{
  "dataset": "chords played on synthesised instruments",
  "n_mels": 64,
  "method": "mae",
  "loss": "mse",
  "encoder_fused_qkv": true,
  "encoder_patch_size": [8, 16],
  "encoder_width": 320,
  "norm_pix_loss": true,
  "optimizer": "adamw",
  "max_steps": 40000,
  "epochs": 49.2,
  "final_lr_fraction": 0,
  "weight_decay": 0.05
}
Rows from block 0 of the decoder of a small masked spectrogram model, named by matrix and row number. Rows with one number belong to one neuron. Each number is 128 + 32 x the weight over its row's rms, rounded and kept within 0 to 255. All counts start at 0. Numbers have three digits each.
After each neuron's rows are labels from the 100 clips, of 14976, where the neuron reaches its highest value: "band" is the frequency band that holds the peak; "top examples" is what is common among them. Only what is clearly more common there than usual is listed. The data: chords played on synthesised instruments.
# fc1: MLP up (decoder.0.mlp.fc1.weight, 1024x256), inputs 0-127
# fc2: MLP down (decoder.0.mlp.fc2.weight, 256x1024, transposed), outputs 0-127

fc1.530:110146124073117113067153159136145089114116109127134131078150103192163132122111123183132125172112069156111198157128086147127142138119093176148116183113177136172076079171171122135126091121182121122126127144126137105119134142081132156139057155153118151148116176109075118133211167214112160122117129129084139145069102141131157083035104162149155153196101140126085145091128129103139083096141
fc2.530:131147122127148107118151122091100107137123071109114151156162135144098127039139162142101096132183132160095103097124136141067123156149117119079150135163146146136136169129206157146137118126193190138144152153098154121122134186169156211068146222140112131099179136112137172158102190155085134179125091134079140162060093141114131180114114155077050145128117048108097148083168147136179161140122
band: 4000 to 8000 Hz
top examples: muffled (low-pass); marimba-like; instrument: vibraphone-like

fc1.251:203134098122055081123105115203111098148085126113126129120155163176063155182095101143138109118138157108187109145125136113112122104150105139113100127157126193131168122170132103146112153177145124123198207132124114134092073147117154125119151063158143148073149131088126144131075132141108090123113100161096135134103116150087058148226103089080131132107175096129130185137122102147118150116106
fc2.251:118142128077119118092089108135161096152100144155091146126127136101110213170137146098113101145131108079085114152107081140145113103115102099147135125137187134112206108167093075162088135193161160094182128173168133111126169104134099139196112109076144119120210064048114136158174123121110099115108124126151079118139138130094092059077118133165131147125119163104100158140115135102116134155093
band: 4000 to 8000 Hz
top examples: arpeggio; playing: arpeggio down; electric piano-like

fc1.264:172125071127124100171124116176142115114152121151174123147159142155142118223170152169149227132096165114132085130107103133134166152137168139147105113127167134103129078145067095111127137236126171109195172126136118104108083074051102042123025071142089085111049080138122157097096130167150130140136096121122114136158141068132120167165142119120123116099154120099131143136134205145113093076050
fc2.264:163107149117090176122109165083129100147111107164092178057142125163149103114101098109156118160057165192171124118098157108143139140126121168164125163131179167086174078148170086104127123092085165111154129103091141158161151141097098214115106104093099097123116101164145136189096155081141142157130146178095115138150152102164073114122124143123105156145053159112094144184055130168088084107093
band: 4000 to 8000 Hz
top examples: arpeggio; playing: arpeggio down; organ-like

fc1.624:113181159233189170138101153125092120147110163144139124098112081085077173138101142216120138162098141147139084145129134162163085124142164169119180116147168136163160181142158128137220187131112188082070098132135123173171202164117084064169114100076132126169121112058169077136101117170182146168100086118112114120139103087176152085093142154145091079132195168114132111133130068106111092140163
fc2.624:064119150121092128106090085134202086111076055085081157112119030157131130123115188173126106101099136143150152168130159121156127100142102189114104111152179145100114133169058121151124163104153155112155170109189154134183151133120115155138075122094168174169155087132150073144169091112151066134129124118171145178050080092166087084149137150138123136088127076124099082142144080162099141126127
band: 1000 to 2000 Hz; 500 to 1000 Hz
top examples: square lead

fc1.725:113168116141099131145206085156091126134104143169145127185095107083157143093153093186076100097154186149152064188125112161106124169122120157092182162130121102165136108145110110134101182116168141103118123123154133080116159098119143146109132095149170084108166154133140093090145117089126063135124138069102076134103145115190156136079119108117201133107172147141099130111144155152156152114149
fc2.725:101149140162128108151123169168155100117160205098155104149114128131098154111059117102104121156164153141108138128109143138117175125150081132069155116073143135133160082183121142096134073160087123151094134121128069116104140134134059154105084121176066155143120170081158150076099148146117123088162073150101145152175135096131104114106110121056090129161198116161176143113119170136135153118152
band: 4000 to 8000 Hz
top examples: horn-like

fc1.41:122083118102092182092146099119062080151152094122181149105113138107146159128106135167166137165042114090117172138168070119125182158134125129178179125159168113107172074115092057105212101123141160114161193121166104128075131111113095095187101086119122146102132115145172129157122116065113112100112134081127170117138117154120118085106116079109078119145083152159139199113100134125129124114159
fc2.41:105131106106074107118156130144159119163160193088157093103098099088060135128191086130108084132148086073106162151112138128128095144103078072129124141116102115117158076083138091092075202114066125101103122079133064070030115112058120106178086144104148082088125165161141092103148115138128077119155080149115185144169168090137108134140109103088110147118126144095126106148064163140101084157135
band: 4000 to 8000 Hz
top examples: clipping; text has "clipped"; vibraphone-like; instrument: organ-like

fc1.531:127121104079159093102121124116092072101123090083129124079134070146113104123140084236122126171124086148117184115154031123147121146142107162120166113104181099172112089166118148083147113142139118119121102117141168102124171173118113109136045171109099146160105151108123131152199120251174141106129136153086164136063122176110149119077096123147138162162125105134138132087151132157156107067165
fc2.531:108145169108127127178160179099135132172057088137166148127169128172102172064095189138165120155200127071100159090100101152078164132120159126070086121112159129158130173098131096130158130133218160107102104166136189078131138120134131166170180183091140131088162161159116132137112167126096136120110044112070143135125093119141118159157125144094084102126133108091093124068134176117105139136101
band: 250 to 500 Hz
top examples: vibraphone-like; block

fc1.401:137159106197132101158134135143070166104107194115109138093161084138173185163162174111147228161107138136128170147100033087137148107147131128174153136137180143098127085130091097118173139137116152083114100083137153128128053138127106021140091112118130167089146089159189152132174129144166145165107111125123134133138093120107108151181069149156157166139128130109146117146111085122092143147160
fc2.401:118126121135105139104152116104158112180162110154141094179159098157142115134119214062144130091114069107092148119169139175095126114129094141151091123153125119152158182129131119150130089072175137127133131158140118137034119180133116114149099165043138126204129115127072075181141115080126135117180140120119111164137118148083146106158178119075041107138124076142178153121146178114149118116106
band: 1000 to 2000 Hz
top examples: saw pad; string section-like

fc1.545:109139140113096141108113084191176153150117184147120103087119096094155121118159097155106166153152118157076111161150168122113048115118128103097123153074109070131091171113132178155099168116119125118089098136123109104094132089150127159128142132109113141206197146181073174118132170085127134109141101140124086092081176110161156081117100097167167125094144098146104160083139131107119088167156
fc2.545:116093112129133123156115146113148144142134104113223142133172124125163095119041194096157122088090180137169183063110153094101194115101179133119089077100117154147125112163104143112110121126176137126141121099203120178108143133148141094134165084136120166073136155117111158100094138120187084092140107128129128138134071119097112092189143162089107102151150129083123074112124185149109203120148
band: 4000 to 8000 Hz
top examples: plucked string-like; block

fc1.308:122134080129133065031171175136146110130162139147109132128138211121090120128139204090113125155159122173138148204115072126144176132140114124115154129142155105142147106111189114163113108164145136125153132097106096088133086084118136160177121093127087133026115104076153122090104095097089082121141065139113142130128092176091053113154173088072111161106086116093125124096111146172112166082099
fc2.308:146111124128115141179100087157161143079106151152099111110124106088124154108114134195150098102136171111114133157132164106108113090134177111108158111146156090087135176137071155088120161205179176133149076168205136170083181065200161045088173128083196151118093130092096099141128140140129117120122175071117108115119100060119127116132136128084183047186152134097163102139176127127141115120153
band: 4000 to 8000 Hz
top examples: arpeggio; saw pad; playing: arpeggio down

fc1.667:118107115089106139126166173126087060062128096156117075136120116142101122133135161092075143115117151081140080170111159092099156109124141124148087152189115131129096142151133170130098184151131115142123072190129159094098121103091069083139140140141155123192132098140163155087113127184151079119124077136115108128125094100142178162082125189166185129108178168181117189189107114129095140167099
fc2.667:127102143079145059135118137166189140124103153107135100109127139160134125108122066120097102104123167159116114096174188137146093098153175121116159176161130108169178117060131083093107142175162194141136108098089146104159140084117116172155147149110205121153110058115179172129116172087161145160160162130150098154080108113148104110095141106133147142216109126137215137115118126077169123078117
band: 250 to 500 Hz
top examples: the note A; text has "piano"; power chord

fc1.190:038050063115133103147123129191135185152196109145144099142126177108137124135143127158085116051147156125159134141126120189145203142192122175124138118166138107134094086103140129099155099235145157199113096089109109113099120068122142176134138112120126067047061167104141070124118151194147092112128131146138159162129111153114154192178118129137128144138070169142087114135117161129137079138099
fc2.190:102102119177103142079156108129119144126155117088094136169126101135152143097195107124128152094194138090111136134112113104085080180170112161164114057175104112163133071128142125158102216148181208134106131118173125107121132099112166148136053121139104151130123200166118133139139154110107116090182204086144158089143142104116091120126140106124127178152133112226140164129087088139092137169113
band: 2000 to 4000 Hz
top examples: playing: arpeggio down; saw pad

fc1.435:218226186138167137113128124144092110086057111153109141113176142121152121133138137190127174195151147181165092110110112119119149121158148168157120177114163106125106143093126125161204170114167136055111138146149153196133078190162143101149137068071098141096104098052115176116086087093102128098129084133111071126114108084068114112141109126064061125123128106114096156123114187108048104118094
fc2.435:232227105133116070169121110104145143082136108056118163148075159102107150125138187112088157061116104112154142135174107114092150087145133171128115091099158090143099144182128070096162127144119119103128238114164127136139139165129137124063088132138108132063140134187182176123139113110144153147120095103122122128134161112101131068206131144122136174148154115146091209168137126164115142149171
band: 1000 to 2000 Hz
top examples: arpeggio; vibraphone-like; square lead

fc1.242:087129139237162145160167129128140113139088027167164123052099100162159123124130147079120132125132081130139120148094148123170133123135106149110080167138159091144149103143133139137083120113117143089098129150131135139123189091101132160113095129114166135177138111149139142066160157134110104145117124150143115115098037047190057112107164197123204161172125122121137130085192138164137153078072
fc2.242:102162143080085141143121099118174115091174127149122098111172128087064076143163146187150112178092090118077120150138109109100140161105140071124124090163122110169074142122106140129093149140117107128120101140105096107139064154163068141132142128132167152042151150126012131151080161106099122124165145139121161168121197129111195104078119096120101116114125137081140061143176149107104118134100
band: 500 to 1000 Hz; 1000 to 2000 Hz
top examples: arpeggio; harpsichord-like

fc1.108:131151135148143091179155089101076112143087093112152151237189143128092147111063127159097133092173147136092121148127151146145140112114126184148070185089195117126089172121120040201148140129130119073105156111122112138134129122100076085120129128137151148124110099112126140132194136130134115094098078138118112104090094097104114134094156101108127125120161091131116152155129087149083130094136
fc2.108:102157091110132125112102128173141140145193139122106086136156151134173171144092150125096157144159138139083089142120051155099160147142084145087137135114124105155099087107072170162129154112123140097149053109143142098047139185093069114104144095124120129128120184161181121114124142067147150120120097119145195120133182186135131133113148133161148083155189172123204122077127153135146182133130
band: 1000 to 2000 Hz
top examples: the note C#; playing: arpeggio up; piano-like

fc1.684:129156144177119118153176171112074121115122087134096142182113132145067147107107148128150116078105133077187068088125046140113138137124144140134083125108158120131118129141031136123115114111083138139135113128127139069097176184132134110163134127197126122147189159157120044159184073149124129127111156125112134082089126123105140153061124147123156140137131111146107078120129181179128118081147
fc2.684:111146162182075130121121134105170068161095141135192124122153106174133188054153103164176142139121079112044142119141132120090205162149124104106122119118073142148082125090084195129153134131193083124156143167171142140099114056129133138181080106080090181154109062097123107095105121098079101176146108089128144125166082160139106134165108144139051120149172127070123139041134105091177166133124
band: 250 to 500 Hz; 500 to 1000 Hz
top examples: reverberation; text has "reverberant"; text has "room"; string section-like

fc1.85:114080135153094151120127128108129063106138052082126117111121117112101121135188116192108120148093116131102110112106131149131121113113180223178070132173172126104146133231141126098124188133107145126180244082174101174127159160097124094132116109116138135160122131075163134098126092082096133095076132092103163107138114094135073069146121096130091167158137103172023151177081121120134135081152
fc2.85:101129166160090137152098225162138150094140156179130120115120115113105153149089126107178134180124122068125159082171126191176100125090086175156078138101155128171122141178128135111162077117124064149176134143215205164105144142110096088119154132105080115091111139115141114095142114192105137047140191122082162128134156109123111085138094060108111123164147145170140161118110104165131125164139
band: 0 to 250 Hz
top examples: rumble; organ-like; harpsichord-like

fc1.490:176182184204133139154117077154082096095119135069136099128161141137125124123151105133111187162167119192137147139164093165133123132166119186079112175110107139132117114089171125147158147177155158005071171148160155165081166120147120064147114112079110175087079097128119156122080083101102107077178131114122139140144117126093081130137097092088047148060129087132121133094085204104075136136111
fc2.490:172128157181177079184133073159153143149152061055128116081101125091097140126166211157069049093128164112158135132182133112157152059146091136119148115139176089214075184099117134100131098154108107083095120116090111155115075154124135120114054139152116135083178088148188155135155120087114127159137075132099150106155117106127179057235121148131152146108127129140105164144148112168120097083141
band: 1000 to 2000 Hz
top examples: arpeggio; marimba-like; playing: arpeggio up

fc1.444:110112103153117191116123073189112122162159110134150100153151140183112135111116152119073121111160112165129111190156150154142140145130070156094128184143115157122136135168151155165087166135141124120103118097104118111134165074089106134166094138119114111058124148087191153186142156138105128164125107113013211140101110136158122147187117122115122109151146174158109165169158099141146186158141
fc2.444:120117131095112130178126197091108101126135155161113154085108112109141178171127149124180119146162094072107120159115072106083084125170158083114122059130083145061112128117148113221131192130075146104075110143176115121117125115096090099129161078127133093071128161155114149137103152115173127113162111120135165094236148086123147095075111166136093092129070143129118074070159136153110100123159
band: 2000 to 4000 Hz
top examples: arpeggio; horn-like; playing: arpeggio down

fc1.514:136104125108152158118133162121139166125148133080178159131118114130144154108156131152157123123098115112107118124162123096149099117118169111145160126152134111121123112115113114156124138120164168126121116130124092128100112135114095093116126126146117126127147054127117082093093111161209150135123112138117148059147181085108094150131099154195131131169107161097141064152153144097115079136124
fc2.514:133136056142151144146103049167101084178105129121122143146120101110067181174074102139109147200108140151065162118133107121150177112134120083139179112123139118111142158158170147104150053135124119142114109121092107071129132101116098143186147132145119086125124111096151096119114099109092151147081123132145137155164081174174127052096143107113096167104160190161137130101099141134127127184129
band: 2000 to 4000 Hz
top examples: block; string section-like

fc1.177:090090090209135140139151147151122078139154109096153110121149089157113179185083153092091146138058128102096119173135136132174080129152116125150119145131135215155169162144137113181136100150084177096141089177113107094125144091102117098109129140123136147132190099126154121157140159147137149125099083131082151037094083134179147142088176163092097104141183074107132130166133089190166189181112
fc2.177:119137109112142097178183126064100172141055065093093143083099176159142144066137114115139142128111152105105146128124171137137075138104100088121077040136063134111075045148133144103153159193192135124113157173150132142077113168123070114116103127097138154135122133133171122129147123130072150152159149114179054151145119210116158165116094181133116130100131122187142121157162165126105112097123
band: 1000 to 2000 Hz
top examples: square lead; clarinet-like

fc1.166:124090141135151181068170149169091148093134101116169150158151158150074124147179146124131139146195136137099133122203170145078119132130159134185117118138145110167185117133155141157103141188098192100132108169155128142145136164197090141101159077168100079164106095126127115124100067145079076124102126094064103124134070160129104085106187114115092148119139139173079180109148156104110135123118
fc2.166:138112132100126174190194198114207062066121040119183134119123064117104058141082147115122118131112152110100107182165096103124158151152105149140125140126121133111043118124169067159113176113117112145135151148159113069150120118134120111130140126102047161107137104126164101087119130155098134130117140148106144113071128131102108152198057128183133138124117150121111149085151119173126135093143
band: 2000 to 4000 Hz
top examples: harpsichord-like; piano-like

fc1.224:124130105141142067081163140109171069173152144107060165142130134069145163129167154113138119102196073113133116208123135125081087151162118105123183095143142097148186099113146063134089089129166129113121115138106099083073126085153112169164125109112123099054115113149177108171123146123119078137115109176075111120062118157124105145155146078148138140178102146108112137093088184171117110113106
fc2.224:107102119128153204088085126132135143044141134142092096131127109169103094148100122194159102164120119147097122087198092134139129098092155128205154190154081096099058164107097125131153141149164110178127156135114144079155114159100129107107124134105119085183163141128121113122124122128145148162124126086113175157118173143176174131122075111165095156175121150082162175152178104113116080118109
band: 2000 to 4000 Hz
top examples: saw pad; block

fc1.535:086150149095124145112136121162138127113142145133132123064117207112165095181164186135119129111149161142101108115108126145098117102153102093135115112151120165186164161158131144133095162112121100092130135107108105099087134089125136130138114138146120094113102122190169146098102122137156092075072127102134066100149117133143098142165089087095134159145192174142144169121138167163121171133169
fc2.535:141120090109110111135100100160068121098112174153117151111088106170029186132131140156089093144199153142104119203122119171171078134183143112133089120055176125099097112149128059123098106106102142152071159149159098130125152082136085143105116182173144052156127153145148152148126128105124153134158194159116149103088134085098155143111097161094160085126058136092100057129124125146109139155108
band: 2000 to 4000 Hz
top examples: marimba-like; rumble; pink noise

fc1.653:143150158112153127102102180068115144162186146127104165140142073094142120116134129083122114161092099121128139126145101175129178145180115108131138120108152111151134087118090127106139079091080124132129143097130113072081079111150163139173092132163103145181082093139120137154104112089117170110132153115129105166118112113126140069063176126102099173126121131194139143115125120141098101091137
fc2.653:148107181115122127088178193147152173097166156148131115153131175116120149054086155139094146148182111147145135156118128148136149102143121132094120140144117120115132128131146151178100151155116155120106150191088132160104171068139122118104091099075086201092101091107133065088122139122174143120160121130108112156138115046079095160089127178113181123120138146122174139123129183171159142143160
band: 0 to 250 Hz
top examples: reverberation; text has "room"; text has "reverberant"; organ-like

fc1.234:150150128167174154109087160106100083066109158067173186085106107047151149153139148122158120172145094162119083121129107090108092142129105113085167170157169156186124178100121164144135141127115111140156122146174149124169093174112114121143076131135134185124158147123122090162098108113164138175100141108074125112116118093121178127157110138104111146083153115145143063078107115117141123135175
fc2.234:110135161122141132125126081110139130140152066149101081139158114159152122164118145114078142149085143143093149117116106178118131148122164137133098102181144164117151111095147155169043148108134189148073153074104090057140130165174099128129162126129134151080084114116099142105133097096128157149091155118147146141132165206132108125104127193181130110126073120135152112139155122096143183086140
band: 250 to 500 Hz
top examples: arpeggio; playing: arpeggio down; vibraphone-like

fc1.546:123140151185149164091113130163054144089083098145164160167133134164103167139162193114139101124155143095129216128182098117118123112119113123168098130168130122147089137174112150140066123159150131080128114186119161149144085113126086151135143055175143133121117125182121096139134114153140087092101120097119084142127154121113146125155111185176158156078107190153129171183155147108089117140118
fc2.546:142122147100118189107179193118170106144066151041150122196170126077172183124066093027108151127148089063084116179138087120143123099111070143115146115156187146130136176138129123086165173154124143082126150150127153117169097106116150136111113129111095154049082076171086111138158134133156136118169081142104133172037134125135116168114154160106149108102119086146157078135121129066100093115132
band: 1000 to 2000 Hz
top examples: electric piano-like; piano-like

fc1.233:125144095140150172155119154148133094077164164151201131100111175123156078176128196131151147070084179178115109120119165118117211144104107169149184121105156195175082102140115171135138113178126138117144165099148124130165133128097130119196083126118083103082094151133140149140113153130089078200104089117114102164142056110122053091157153137077101115139104077091141125121086120087123156099116
fc2.233:100140093127159137101090167113181128131130142197127126112181155219149178146085074145145139132113182157117134145112136098152150169105169124132139160140178078081181107114171123035181077099154123142152108080127137115156138045167100160126134087074152132173120112121104079110114121102147101141090156116120114148116130081164105102120082140127116139142125133140095140119172151145157082123119
band: 2000 to 4000 Hz
top examples: arpeggio; playing: arpeggio down; clarinet-like

fc1.411:181162125143145113080056157190119159115135125149119078145096147137124142212094120165081149122104154151147157182119081189160135061145161128148132189119147132121096142124177124113129133145112138108151113108114113125122165093129153116089133162153123090132134191111133100133146158154103080111136095088098190107053146110145182144098126168134136119105145179126050128139200164141089117145140
fc2.411:133128155121144125134084092190127111121124164058114082129121102150174127182156124091089144143189156187153131137114167082117063130134208120143142106072076116109114165081064197088114156128138153114117177072154148153111180059144071130144118094104130155183119164078085096156148116153087148078149067072102144148139121087108143113133107105127159181130148191152138144097137129127107164105160
band: 500 to 1000 Hz
top examples: arpeggio; the note G; playing: arpeggio down

fc1.597:096133096129124128140126104143054113153164124148105135068095142089161148129116155142073119149085132112098159180137132086068060107173144219124123178102165143145179116113122090183172122171154152099140136181136147100130079121086081121144094130133108151094107120095202093108182110112141107122128125114131098083108108130164105135154142181098117111107196108134110149116123121204067127152126
fc2.597:119099153124130170108128204098125152157092102127145084124161113052137143139137120097058163137144140218121111133093146151149125115135077165122095107133151096093192089182154211179153179125153172122139104130135166129102135135138168147136100120164134201181116151094142110166059139118091177104148136108092165091126103174142097118130090123189089107109158173074124188127113147079089095099142
band: 1000 to 2000 Hz
top examples: arpeggio; playing: arpeggio up; square lead

fc1.428:096121106149132105127108107138154103103133118129170116159142130096161141171089145098134117111136122110110049147140114133082139134139153099047090152100158121112107145203172065168079142153137160100120205145180145129170113103100086104160136163139104164096140145174132127067114119135104115105095123167154149183088138040116074078106139180119103196081110174129102135127184140131114134141170
fc2.428:124115100144129054099167116128146156132118071201093131149104141099169110095116149142132127126154137201115105109095102143126163140122101133095084143138085127138080112145147058123145131075150183146135119112108095105157147171144144157164144131139165107105122138148140045172098210134056141113078202170162127137112164039089081191137150166126099107170150186161187100105102062105143108181164
band: 250 to 500 Hz
top examples: arpeggio; playing: arpeggio down; square lead

fc1.509:115147125120130088084134091120112071121087128097186082166100088083111126134135137157092150162183143141090220162158161122157136159162131157127165120102147094155079128123165187102127124123142151109120119141156121138154151154147162107146113161161118157124133125119123077108104131176181107114176131175103110076066125102106118140161137206142106122175152120109136100075204185162111127156177
fc2.509:107169130137143153156170117150161120175175166217168124193110131151117130110163181149127105181179153080077066166142154158168113180157141097108130149126099111134062069139133111179112124176075054109166195163132148144102156187150163143140180119080162157070180161121115179122097099082151106114120099114129145178130127169128091109096065095117066163088141105139111100148109127133116142079159
band: 0 to 250 Hz
top examples: string section-like; saw pad

fc1.147:206163207162163177071100095090084083113124117090134083061029095102060081072107112078119053081110107126120080141129145092145154138142082126113188095120145090091134064118169102159059101116099095158158139190185253175165196133137142165173176121133118131151121155155128145116122163141139092106193169141132178147114136109140107145148153133130112132112071208178162135112119157142132147131135
fc2.147:211104132210125084127137113130176164151161091152109094107080120105143149134142157121071073105120130112140121130115110134101138094155132127099074108142101152157115152131103085109095104144127063174210130113163231091095126089104118097127072114155098101171100143143148153128126122102167084146089125117163130104135138114131144085142133118145108159112150126104128094106154125144159124085137
band: 250 to 500 Hz; 500 to 1000 Hz
top examples: arpeggio; clarinet-like; playing: arpeggio down

fc1.737:076133150158137190173126165120114131117140131129165165161119134106124108166117100170126150110160152147152097108139138140135100183158133177134173109125135133185145062133156126125202164183121133128100100116129111138134185072149108097125156119154129117137102132070128146069086087123125137077113093110110073110175076100153059098086196100160118137150101118158123182118121166104136071145119
fc2.737:118128091090127121102148196110144145085150145118138107109139136099155121154110124117121172133171140112172110119090149153146145143112108100150147085086114147120102122127187090181072236215088100133099091188132145065120113104167099080066109159165051115144135148140093144129133119155142123117145085170064127123116141196111166025125167084110164145159184137181141154125151105126138188169138
band: 2000 to 4000 Hz
top examples: vibraphone-like; pink noise

fc1.391:211124150091086060149114158154129100176125141160147162115176123153133133165147085104152178228125133118125142110142149129132120138132123141146148150066149101117101106154082096165142134121175122196241169255121119095095016109121093096159117110111059094211095060099118139099120148136125111135131119077092081135145137119128129094157144102145073163143174127170125135111146139108080085131084
fc2.391:233158098079077090104091089180133085056144133128088135130098112188110168147137122161100161139108111137084152133133078145126139061147111132174084145133174120142084113138107151175083151211139179102194167092100171094122140064110110113113082106127150115101127166126140126179208139092148090137111115152135144100137120166161155114085136112154179130063126152171131164119096122153094116143096
band: 4000 to 8000 Hz
top examples: reverberation; text has "room"; text has "reverberant"; muffled (low-pass)

fc1.698:151158144113138127123078072149165109085128117157113119168112136136107155135149105188114152126122045105203113122167153210127070146109087152088102161170108150079131167135171078082126169082113116124126086153115119140129136064121088090139093115088149137135083129121139164174143133165159119106109166170082126102164167123203117197106109125109132143157108126101100143178124112148147088063108
fc2.698:151140180096092161149128152107094132115154152084140100156147116137052168165123169086098117135098083129128132134151078142146154147131148122136113084148148136158162137152125093097125073131101134120094145132114129119094147160119081122129168093166157176120126102019165100098134064126138094068127098168135146123139084153104135091059178142124163107106136197095099149077157109170135205128114
band: 4000 to 8000 Hz
top examples: quiet level; block; clarinet-like

fc1.753:255239195194200169122088118156106105117138108119127084138130091127071147093069103106120099126124157135118077111112133112197144017098144141133142113084135119094140134098152152150151107149157107059104148184202191198208115188141106153151142111123146083114098147057125124081161096157137153096129106134131090125159120138150146175122146189128109078146127173070144119110130116099031108150117
fc2.753:233246112124097073098140113178129097075167090059104080115107131123124167153184162096116097090150102093142173104140117094075157078146132171156087107136180126154087086175099069111108149145119096120147156141172204112145122136138159119101126076182091165095132159167192139145156136157117108121102135112160159123100173124152148148154136137136158161135114110170114210136138195174051110118155
band: 500 to 1000 Hz
top examples: square lead

fc1.69:166106068114091085177087103167134136148164107040109036139141183143157182185179121117178148131124155141110107214112136131142102143156125165080148165103128148115150080148122133120127122148153150133170202192128109101091082101162049056135107086110122123100156084125135129056141153083165100101116138155078134070098151071135126147158054132195174144130112138106090136139123173160139119161116
fc2.69:042129085118133105110129109142161092154170137080159184092158166129088132139236139098096094138204134166131148180121156083113108159131114134118110078112105183129098092203069171139115197195113104176172136085168096084089098106121172123120151157148087167135170102127134126148110134108112102139122113118132139131121112150092142074142133097145131082143174146128137105122140142136072117195161
band: 4000 to 8000 Hz
top examples: muffled (low-pass); white noise; pink noise

fc1.246:129160127137110103072103124088153096156138083076093175128131109179158132081124129110161107150185131148109160174060080114110138136121130195115092151128176085122107100111125118145128093096161124091136140094134122117098078072138152107171125126101171176069150098097153067118195062076088150150117091151135113113091106146173113147117097066100133089169080114124088118111152136131101143079130
fc2.246:173185129085098153199096123163172160092128166057157088138149147092129113103138176154107169133126128158128116119181050132085194082113126095125136096164085100115036150105218119082148126140159200103119092055110100113144157165093128083108126116096108126071084106139156112147136132139110130088108104159136127150115124167125134041111161131075141103169139088152133120170095119106108188188189
band: 1000 to 2000 Hz
top examples: arpeggio; string section-like; playing: arpeggio up

fc1.560:049032103078167134159114177157188175148150092110187135134091126140101148072116112103107090094141112116123130116126097197117187102119126185126116190113162161169176092142148161178150113106122187111118093063122133114073156132124111110140092142155087122096081159106179136125139096175146128095060148132088134184159085129112081122113136183109087118118076105174087142137132176112101149100122
fc2.560:082120098139105123117159189102165116115179114111062128131118143063121123101132111142126173129081083139119147170127114169161070133122095075133135146152137112148109094177128171151073162159079149129135122068072085125154090120076114102137120186099167154195111175179116122137114128070119096120197108127121192080109058185112171100166116149109135158107147083146092084090094133131106138104096
band: 2000 to 4000 Hz
top examples: organ-like; arpeggio